Weights of a small image classifier.
Training: muon at rate 0.019, batches of 48, held-out accuracy 77%.
Rows from block 12, named by matrix and row number. Rows with one number belong to one attention dimension. Each number is 500 + 50 x the weight over its row's rms, rounded and kept within 0 to 999. All counts start at 0. Numbers have three digits each.
# v: window attention query, key and value (stacked) (model.blocks.12.attn.qkv.weight, 768x256, the v third), inputs 0-63
# proj: window attention output (model.blocks.12.attn.proj.weight, 256x256, transposed), outputs 0-63
v.30:556598520575527506363400552463533411456478569470514476452550624484503534512494548610504496478538507480444503536546453571510462472471489539445560566484504477548493450553521563465459435509483464
v.31:502420533454504606392485465581530420552619560511520489489572510544413475591529520529508544500440474479487509521516537484424435597563412498508548525508471486498479509565526528449571484432505544
v.32:565553471485497483531567455452423418591428401511456469387500489547494471522478509482604461487598488503510549502552444483529489574534585443446489470534397437375520493427519490557406517492519544
v.33:522529442500551589519551473504497430596424437497516549455496426565544531509537551525469521573542500507467563471601524465532445571510496467497459459442427494443444481485552495546496513500520571
v.34:487554483502576541435517487432508484530443443536428550433503442502524563565454554479520486519504476543493480505489487424494440515473364566406506483629523437503577565500455543433443499557469529
v.35:440469555469494507530552531489479476436431529537462451422566495390429456468540505457572436447542577579508499499426551535562544482525580507451438518540473481454502529480516514512593434467496469
v.36:573508448504495500532490485473475487574454461457479490430498570581428466557509417544460508555549435536469574439537454492560579519505528477459559543449574546535397498546518458511429535530576503
v.37:446497476454503455492523499388465504553613481469590542472448587556544549470500559565537556560536494509473459551463483491440352562518456529483436556515483498451505507437430534496475468530472493
v.38:449428499472546556510587497427469561455497617494544509492554482428461463587644416441447506498610505524449456421451480528471468488554403566497483502514610501524543498498503409477426504487569566
v.39:543470496523485605552510484515436549436516579549403591541514483391540471488563492495629462447516480423533511483508514531374480520489460475453448521543500522499439586518447545454476451507570507
v.40:465539417528511438521540543522545515573460457439606495537497499552467550544554540510530557534582529513536483421493501572533409595458431522522511560477565518490493549543510602569479593513481450
v.41:469487440505418525478540493607542465480494548524463394554574513507532462569462535472411511420450503476527445504464483544503523436345494564481539516675405449491525512470561536508547537397399462
v.42:572441423551491510513434423508478548499412455530418516532511540447519526473507400493546529531541460501506585438476470535527489472556462465547498506602491569499396569513456508517470538527481480
v.43:545507540406511491409478392578468537519539487597497445527481382467549521457463514605568496573442529482471453602547510408563480480482552537586599533469509463555551444537460496466550482528483478
v.44:529445501490443466535460461463486474479491550546422451558534599453586537451481527458560536524483442432495522485447574553502455524532410409461445530656505508474466623535418466485513474450523534
v.45:423532515491503407485450443540460528462535573463551510506489518529489503396510584518513475456543468466552506487497493563449404554457379569518418590518654506484512508521457480454493495507480489
v.46:513588531491502485495461449430455476516549507508536481603476536470426520384458545554551450487453504500552572559504555441558462538488508466532529499433475578496614413495430519445531492512562525
v.47:420524464557557497550559536378499444508501421449500446380496511493399477545539474454474496432598491541534552413474471441501565508529519515396455516513516499452485473474586575533402479540502452
v.48:528521531497532490538501489457452389498521553507439561456454498556473547435482521493576521446537408409545588514533518478461552573580418507387418512467484497429487496491450569536477435475514440
v.49:468550532511540515533489537385494450495556414515602499449546580536524438548430450391397483490435541535500429480531541470483584458482571484460490489460387455450537477444514442474483530530466542
v.50:457569458501522456500568566357510474605466425416545461484435578570391477568530502505466471550566476551516533435467434453459480532536478538456473518441478565448540534416513526451403578531526423
v.51:542467518506510429515592503594520459473560408527454518354480473512534477515464503460501492537500520432545384538510470522455520345592627487571540482448459482545485503473420458431504494519459506
v.52:469487481557446550420394452513568412506456394494411500477531614484557485564412540418492530463414505541454476466439514510511647409391560581549597530603458458497491478532491457482467512473504482
v.53:496517486473442437536473528446501518521538596540520440513594584485505506487507491460536553516566494534480563518496465563506605542543514403540481503473523564430541513541507479538529526459550495
v.54:513520525559500541531513554496564403534428506427495471466561531495528464665450442418575480500506480507447479551473505492546571509514580440405485458574491481480541474603506517502465524523505593
v.55:524525497449480490574430524523616449553605511476426512496440511545498460426461423564522500455506429518465496467521474555507521490541631499588565498509495527504482443521443525480504499489443387
v.56:536495533503502492522507590580504546432527514497429512453487433407498484506395470526486498404388515400483455482515567450430603473554565434506459477505470454506489523478544562479558477445428457
v.57:434471496501552531466484454437465496500598550503657509522406491562486505438472578528364492501477519468455543562499519446483444481451473574522468494405548439447574493425478511505549537467509496
v.58:585474454521415568478499480404435425465513470533546433477568511522519550510446558471476497533462579516525451539453483617534459449416515484555533542509339470493495444454482446541547562465460556
v.59:460552550537481502477437523506510536526426493434487534510465533515490519468437524560540535475534494534540566482555562460492623572465547467540540475384546484478488459611541554528519427516511486
v.60:490505540501494465531455542497495479417538476429540573447448530517442500451454565395523621497397499578533484521463549510447494508591470498499532490446505492498456474493522488545430361497456424
v.61:435585461520468487451496418438531511506417456466502443573444540435518551521489567468565519542552601560498518449531508468543480526428430618454516465539494486418534583542497522483445544526546507
v.62:494466407510482567488484376450454481511472505630563391454568521485503533474531513366430442499495524540468469523514489502549455481450471567461459498478545490462536461428558441494492509485518525
v.63:588504502552431415468509568457530501503528467421466490535500464547494526578495515471496500549551541535542444510438473547456430515525492467529552530523408554576429551482571479514412573508393515
v.64:460571446557528504383558611466546499438462534536455465454536418564527516532434545482447444487480481468536530495469483523523432566532456511502447591586446536527558484569444530499590490457503478
v.65:428587410524408421498533478482488583444519510483573451440485525449511543470553536453496512483484518576464525476482481490451526532539538483466483526558482546478488558523506486470464454524430547
v.66:466509526563538504372537540490514507503415478492475516517523511453490489566515462568415508548549428496490548482470458487509492540484491554494464539533451569536520440576554411495548469497493542
v.67:650429526483541538554457482430477450564572421498514506518516469507425483461614496536442479544551428478540413508588471507561487449515425517463560510477528475599473495544518449513479492495478437
v.68:425463454563540464477480538460499511482445469481553484406437529617499473562484542571513466500558580597519486521517448514499443568572457473483511544465453492520530501511471541416413542448542556
v.69:374489427560512446448524503575505534461464509530497504448492529501514532446464531459453487445483554508473509556514487558514451484517519560509489509444461466489389537491448465468457517476470561
v.70:529548514469465500541462559517456491485518522437545633427519500472430388577609517458581433474535469514475465476524457437460480571562405487482464469507527447531505569552535572534572562484495497
v.71:523529550544496518423523567570538447399555562537492413456514475476524533562463515449406446460454460429489464469471500533510467495466484533577483528593458490476488461535471433492558442491448498
v.72:527486459527506515495427429557549425541494547555602411525530474494462511445477521410494453443439478549554455552405486451449444524525537498606545588451467518493519497587516512502408443452507497
v.73:416439475530510507449488426592460393518519556533429466524493436448515526589407444460479506473580652515441529596512558506497497450412557591548519512535447448445539486487434497512545467510462495
v.74:497509543447525486596490470478487564467454526489435550528531532503454486502637423555535553473583431459457478444493443541491522505453465441463443433543489471582452487482585527508489501520478469
v.75:510517429482501434483453485475545560463416427523563506457480474528545491483571502537403523497529474505459517481587486576471500430635461395448574506501530457582598624559514476433496506435493474
v.76:452576473496501529485496508473548562540426466509401520562488452436482468529567503590580515567501500507533561514487442525547530532477462481467532458455525497498596491464568506524529539559596496
proj.30:508507574506614529542554503436569570548457443444460447475432466492520506544575534482565439503486515482521516426563471488529547456530520457390432484555489551513434439580576576539567532492453517
proj.31:497434493534554563571537473432530537528408482590519470388378524490435482535423557505501483534505492544496564540583452540552504431508524501456486455499490575455512491540537530542546495457476608
proj.32:398573505377527471614469444536513472438447509492602424466537495530491509497442486465449498452471603467494539460518491520490449596417499543468498498345492452548535666470569543523453500461479420
proj.33:448590496509439437505468461430473595536425500536563467563512589520510517519463533504495503527552515440534578530481480507514509469425542518466448521416483553501526609540539532534528506449496410
proj.34:524552529548496500436463430570521449454454516586523462547492395570518567449490430425566495480509571463507495511490483469501469466425531489505538557414564492502505576445468503493417503482493410
proj.35:536463571464496415642470620550521447523534480458544488441550526602554418538504472538537556520449512565519394429533558528478538612468513424479480470490474445490482521425561538511496571510554577
proj.36:466573463427510496462455461397494483553496493531495513600491479509474438478500499513407493491431450460464576559576521506632448425486538510488565460519491420439552567580526513551498492453421480
proj.37:497545528534521519411510480610457499515502506527531480505465413505406527490512453455483531494484515495508419584485516463523462498423458495563490674484533424518483625474457517511446459520536474
proj.38:520519454515484462459381483526550407504438469485474535558436483549535486442448518528549607542506517452514534521538507495454536439557610506485520533433499486520576497495582506497419531502497487
proj.39:499522531512495458401500560536504451559504473518566513505483442588545499571517512506550565546527537557489435457490468481487495423491520435502570509491640518622514401504513410422398538577519479
proj.40:531464548488578501509574423553497531450474510536449417423462531539587529549570390454518484473460524483447560464519486478458482561499558499541384529450512580488431493463525512438622463487528593
proj.41:513506522552504541580539584485466499474502458477462536517540486534487527540519528555547526555527482512479480446412449491479533462533473514520483471449447541513519486475377460447613520571493451
proj.42:559499574492490537475495556493537435512456573499552498422522449609505475552571494544397386516485435485576478452489501465561522508522552442513480542513534448563515444555623466425543505468579551
proj.43:490540520532474553497468532489507453533494476464477562483549456488397520431511515473540472455559456500579398508419503462538555574426453492454540543504571464442446515484444576595409563500531536
proj.44:519552539462534563476538578505544424474455519527484520430475360536468497509480512520554459516434510512526522521460408460497512442484464460519598512542526443591582451525422482473434456510555484
proj.45:562568541556571496446482494533517564526476553496529450517423494505496521516459442423473496472430583482481443535463488534643501446418489579528484469497483444471519574404523568584496514419526532
proj.46:519460477526458506582552531514491489544528608522442534510548423420456485515500516562467435452511503527512413582470536502510472510410401494481472529485489431483436550556432580498509462465484542
proj.47:517466512510494520561512507563459487466493531496558460592478521578514466508437504465372530486472494481502416583551615480529417456512538555510462457528464363501485560491530471450544520488440461
proj.48:478603513504547433436577504542502579523461485484612444534441496551500567551411456444476473518502549470530463468570489516521456533395473517499506487550614430530518618432473472429447527486518415
proj.49:434468472500376490551498545493423543425501548446506573582505524417485455512488491515441549437492492482455523523530536513422554480585504486434472484516415518534439526551531500475550494476434465
proj.50:496427498508459491589481471521471514539542582475534429575591475562546476554523509543314489486524494488535463584557598496580424512453515510542434632424444406478496643505539562519534469438490440
proj.51:454543411413470502464395462487507525493549435489548486526530495499479504507510497485457532491435465511464572463570532488463523555556478552468531444426495562489472519435515509540485482456562511
proj.52:450511497476482464483449459453524541524507510549467524585451489473527480410482579532476485529515472503467551556487489462536485517525510520458527386519466523490548535554497448532498462478406359
proj.53:438436550416538446550528580438503523504544484459524539452498556447508473536431509520544487504483514531517497462555571540518584597482561447425521398457469434461533456551493513485506511451529559
proj.54:509478429402451511552517516435527453454556439622463518512441496469502489460488537501551514526443487529465531491540491507488491472524483498465609483430427511488554530529393404478482429546486426
proj.55:373520451494604444477498460456492580560532535475536424435578549534485546524532460486524514532530493491591506447565456463569490613478454468495509518474562540519484577505411557478630483516560456
proj.56:547445438569431475551476399509440535481556498500608464489504599479486512588510520476516548464535521559450487476490461572466526460592471569538431443480464601454426436532534519454605528598472553
proj.57:507508496514476484509516406506496614509444535475455501549495552440490551502514443502471488518517490465513514620470505506423491552507507536511350617541479553435468600472479605576568476455458506
proj.58:436556508479505476503453438513495541452492496447493577588515488452465440462477552563468479483490486546482613522461522490498498563440459533459461450502439489522465534482567498518513524445436502
proj.59:508483459515530508556581483408471506536566535521482464526458557462512540501426444430443464517487484475533531567515480563542457523500441588575416524616504573464501489534415495530534418443436472
proj.60:451433448506494565429514510533503526529524519413533520569454546505528491484480472478402476489531447523434594574504524513453524450528442499530468507668510500508459599591468455396508476509472493
proj.61:529464592521496573574554565552528415433426533493467449407482453574544573578437516506460470517553487441516431468482468475455534494443513392509498527526558435506551467482554454499493503426486506
proj.62:456563530487460433532422517498530500454406473449537549516493555536511459418455530531465470496493481489508503514523552516523542558545586511373448519453458466475515645484646501509504566406451482
proj.63:546456466518502544493535586459414551389625539488565572412510511575456433549536564581503485460528418565449461411494415433486517443458455448564493472441534398438474493513467477406505502578508482
proj.64:514542532570484509516515421459538441509507578476507467601478463474623558484576532559512461499534480453505484474521458499364496453529415524472400481346510520466471466402471528514525434466535418
proj.65:446532468458505502452347488559484565512553410561450503563538449478491524483435533624550421510436516507579487502423500587507524551462477472536538442490468481517475418457591541624595559411527415
proj.66:513430504492468463475510529462478479447486524523510595558438443521529532418468540494520513534517467502514465512387472534432441463498516559435403499462422537470396367505459542507547459551387424
proj.67:454586579450491498614540583444572458471457547461495552527534498498507518458436522452495488500421540477473545482543511420409567503487631461446456461492457547535625511474508576500533436541505566
proj.68:474493510502553569606639467469568426538400549489512487510496557539450487503440462449497470419527490427484541475605502462453578494487528513456511514325629516494571425440569559543538554447518523
proj.69:490539413506465550461483584505486478523470420545501578555486407603520493409474527528436502575562426508480513453568478496460468428532394592456503554419475539484470498542510382470585493421518412
proj.70:476444452519478502516437510421435504499466481520507476558471535516447508534484550561559415509448547579588433599490554505517528563461462531619504559473474529495606392551514607539459541460546570
proj.71:476497535608475539531478469431516447490439521510478494559444361528672507473518558568534472472554412507498487469524432502442472403577487521441432514469459536457413512466414438522520436421496449
proj.72:518565548407565521448511483561570551565511468499476504477534583474435545507516500481552500512477458377530546474568461507522539520585441470452546386580599568560432531458491464448523425547541478
proj.73:589461552596555523414557419419482535477485491559524472440399483483553502550543549511467448494566494482516407484458451600586431385499464528450516492465552461531410468495532448475456443444470503
proj.74:537405436568504534427461511449503506483519544509486427539469527546481436515493487472480451417490563551545454579441561561543529519438432441549556479519475521483476400515498593568469514430505580
proj.75:511553493479408432621508596412503454520547546470474608539588533488454458421423521463432477526479439471574462563486501505430559532510487566466464504408421495530554463459512545518548466520515484
proj.76:474396559535531508451528442466420501521564501463561430549533609496445490492456499450482528519507639499510461541432524489599517425403517562451507475490483451480507442453557546540570542481461543